python train.py --encoder_mlp_ratio=4 --encoder_qk_norm=false --encoder_drop_path=0.05 --encoder_conv_stem=false --encoder_layers=8 --decoder_widths=[48, 96, 192, 192] --decoder_blocks_per_level=3 --decoder_attention=true --init="orthogonal" --optimizer="muon" --momentum=0.95 --adamw_lr_other_params=0.0008 --weight_decay=0.04
Rows from block 2 of the encoder, named by matrix and row number. Rows with one number belong to one neuron. Each number is 128 + 32 x the weight over its row's rms, rounded and kept within 0 to 255. All counts start at 0. Numbers have three digits each. After the name is the row's rms in percent of the matrix's.
# fc1: MLP up (encoder.blocks.2.mlp.fc1.weight, 640x160), inputs 0-159
# fc2: MLP down (encoder.blocks.2.mlp.fc2.weight, 160x640, transposed), outputs 0-159
fc1.83 085:154096129142068194077158125150114061150111111157137113139214130118117120144135121131140075107109092149161160166099074123154167109109148144167160182194063152157126165126176104144118111103132161171121079120149127138083187111129159114128126153104182173122186101139131113100109079101161143171140061113069098100059073165140096155093100156140140179109062140127130191182160125106093136150121133147094101111092123138210080106123111138160076171124160108146109108134154120111123151110131103
fc2.83 068:149184090125163102139151141126130175156059109132111107149108175129155170110120144107120134125138162109124112103181197131137148145132113144093161136129162076158156144144056165128140135142147116104116219136112116128091123142159122098066225158126135104123037170090111140149167180138104158097102151121247144088134175161125169137191135114130146069130181141141129088130106107093119138105135170131181129163144133115125151166103116104189165117153115135096193106156101126147143072146123091
fc1.84 097:062059131099159143174136133124144020167160057086118108081190120093128152118102150171126136151124105110135130148148163129146138132113134179127132083139109134078103143107068111171116094156093137151099100190169157120066147107193116092117124110135166127169125133114089140188137157112117112089156121137171135167136113176141158152149106118078160166172087149091138119098154137115188147101116124128139046181175150117157137072137096091135151117107156124088153141124079130110216137102183118
fc2.84 090:086168094116137129118152149131145163124135088131091175158176170117104146122105129165160077118122123149127137136098110072123140122137060174143092178147109166146192109131136100127093126147127128115138121123069176087164082108153135115178121189168138156093142106144146098103153148130142166164136151095118109115104159103168105070126119115099099080117123075214128131130030093089091184212097166166173113107114090098141077172171125158061135110196109147131089098118107137160081121090104167
fc1.85 134:121145106164120075108174071134045134114139113114145165076113099162123128178129126116131124082153120109109173126111078122117143199082110157162130094146109225096120102159102182110087169142125124143116151137169110112108134115084086149112154149130141134146104081141054108109148162154101118078066116130138162147098060064169047113163140139125106104163119104105121149111121211160099194120148168141142134156109122112143127208148153132141111120113157143134122084234148129124107113099103136
fc2.85 153:112113184092141148139114196134116123111115122140119152122125119103078125146145099150120169139114196192066154182118137165126097096092113099108147168114140071134135111091125105169110176116138049098160095126130086086095143188108133115168137147193128184191149135094079071155084132100153114132183117119172158151157102135126126149100102142103145105097144121093068111126125115177072080110201113154145096172084120128152084127162211147097168184096117157100149121120078157162125117123117065
fc1.86 078:109104096111103129141141124057159157182134199090104116095106154137096168092206143116159153169148088168138120150148091139171094162141146111167102132138102050157108073180052095145091115082084116210113171146133136128127078147156098150134109145131054123108129101104101169136130171119168129121125175128127151124163109135077075137175117121124145148090184177149135182104153136112113129097105114141162163126117138132128145139130078137081109134161108080152210116140058161111072145156084109
fc2.86 066:106122159138127140131146115204121150091149116106064140122115129105081140097111166044118163119156142102078167131112086104077184143087091153092190100128127122129128115139144152092161124149084136094095149104131121157167126079171147143139144079056112136154186109102167147126159075102102126141168184126175178108065141128188122106078085091065126100150146145110220132173083143144157129099176126127155146170129095162113156118116121174169134112043099147175132114109104135168159149113162125
fc1.87 098:147147128149068137131130141188162171143158094096159134115153086132098111113080109102161189118121155123109088108127145103166159099071136090120132158170131117130094116167111105148162185177177196101160142111062130120146089079119140104089144156082141165142161097091128118091163109118118115105105111133116165142049165159102130064146101151136122143087128141118156118115169170062190132125174147150041168174158123155092103124118113121086171087078166046175125098167131151137147121188152103
fc2.87 102:120110087135128118168059122124108085122155161192133154118125166090134171189071129175121132141144124133148189125117138107103058176177118155125144137149142112099192070133123130123124068100111127169086149079152129097098066176108088143160083118177130119108088140186173145094149121127160136076113126109100082099201148156146144098146192119159172112160123152137103091128143125180090102117131137109165131106089125079127154109118088146153057159152105164113151092173136072191187109109076136
fc1.88 119:136108186123150179159151133151139150068145105116175177094085130143127208121106171143115111134050075100108137142130159135150124108136104108170146139112089096159125183111169069139121124129104141156094096137140196087124110162036160160162134214091119147123154115063135110156132052108212096155109166123107137125077155080109097156138109109138140124131149123107155141166131132152133200117125133155080147177126060088102133085103086136097120088147111155135150087081119156116125085118090143
fc2.88 119:170089074131168140041158113144152115132110118098130090128138169135118121138078123119132181112136160130151155100095165080138132119115147154071116083164110114162148089130101158140172179167109103096177181129061106176141112116147082128159163147128115145157130109179101123145119150148100168123137116130186146091176082159230083104124110099102109119089096148136130173108165160085129040140140137049133148092146140132162074122108157141152103132154102143072178059162135096146104169124182102
fc1.89 040:139087065131167122144169126125160135156139118148173115220155157136086141124138083188134166166137068188118142128104092168108085128111162130105098160165138113137119123116143114167151120082124088115107112117189140111085151128113109153169119180091190128154144070128145136118167152088072131099145086080171101126141131086118153122110125216194075149088172131125114188183138141089125136100061171091131118079113139120116136127135114064139089101167185129138144185139177155134151084113148087
fc2.89 045:172136166146124120108170125169104092133131129098117063072059126151168054109134128064127097149142173128176119138073169096129148141140130145156159140132070063147165146104126104122134100160103106132102156116076124122173094153165219105133129120155082111114118129154075147143063094130150158203125121143166123097155102171111095114086108044080119107138139119086138143104146109138159092147143153129114125191121103130148108103149162192079102135083139139138124086113099102118050160151057168
fc1.90 111:138088133139168116134125152140137213120211118169099113133133149100174149170098142124128185189084157080106145102080142160107117085116174102149149178149161152101141117108114102152146144150116162110147116152121068073114128103132096153169141094143132109044120076110121084085171101089161090184099116058104069116173102104180168129182109153071119064153158172140100109122139141165164137114117108101103075151114124171138105113151075178144106112161165097081155128159140130184130114174132140
fc2.90 116:121108159148176085121120070127152109095087122090161164089179122142081102063131174133129092102147134104191102138162204216155110102100129093107111131150125093092127147115170096091102152116137087149201126180158140154078100138112111132100109105033126148095145130121135165168153150139090106136160099167077124190140187150097149149082136098124106129117078138140166111126123097074111133144120103117160150137213150156158112147158133184093161168120131145124093151095177096111090070159099125
fc1.91 086:140092112138106164116145142097095141140103132137101134142161088160184086104125157166137136099191136089133148094133166142111088102113160087126156164101174114108113095171104159080132161172123096106111142055141096133132104127129130130214104119134158144130112197119128056101103092115135188146058119161122151182079099078113123114150128128115135143081135152158112168105132171132178168210128136130105220097122158138110088144177093151111131147124059059125085081176062161149117120171115146
fc2.91 083:177170109071133143097169092139112162066156119081081143169134195182116129086139157087181092205134150090130144208133099104126120088110105129062090112114119095146143165085125105141096109100134115109127127180162135132172138112135154153090151086111126166076142081156135135175127155160087129094174098160116102144137084108111097177122111150157101177126152165111133087156076175119161067118132089084100100140152086064133159149094141103130124136153148166164188116082147076163176116160107095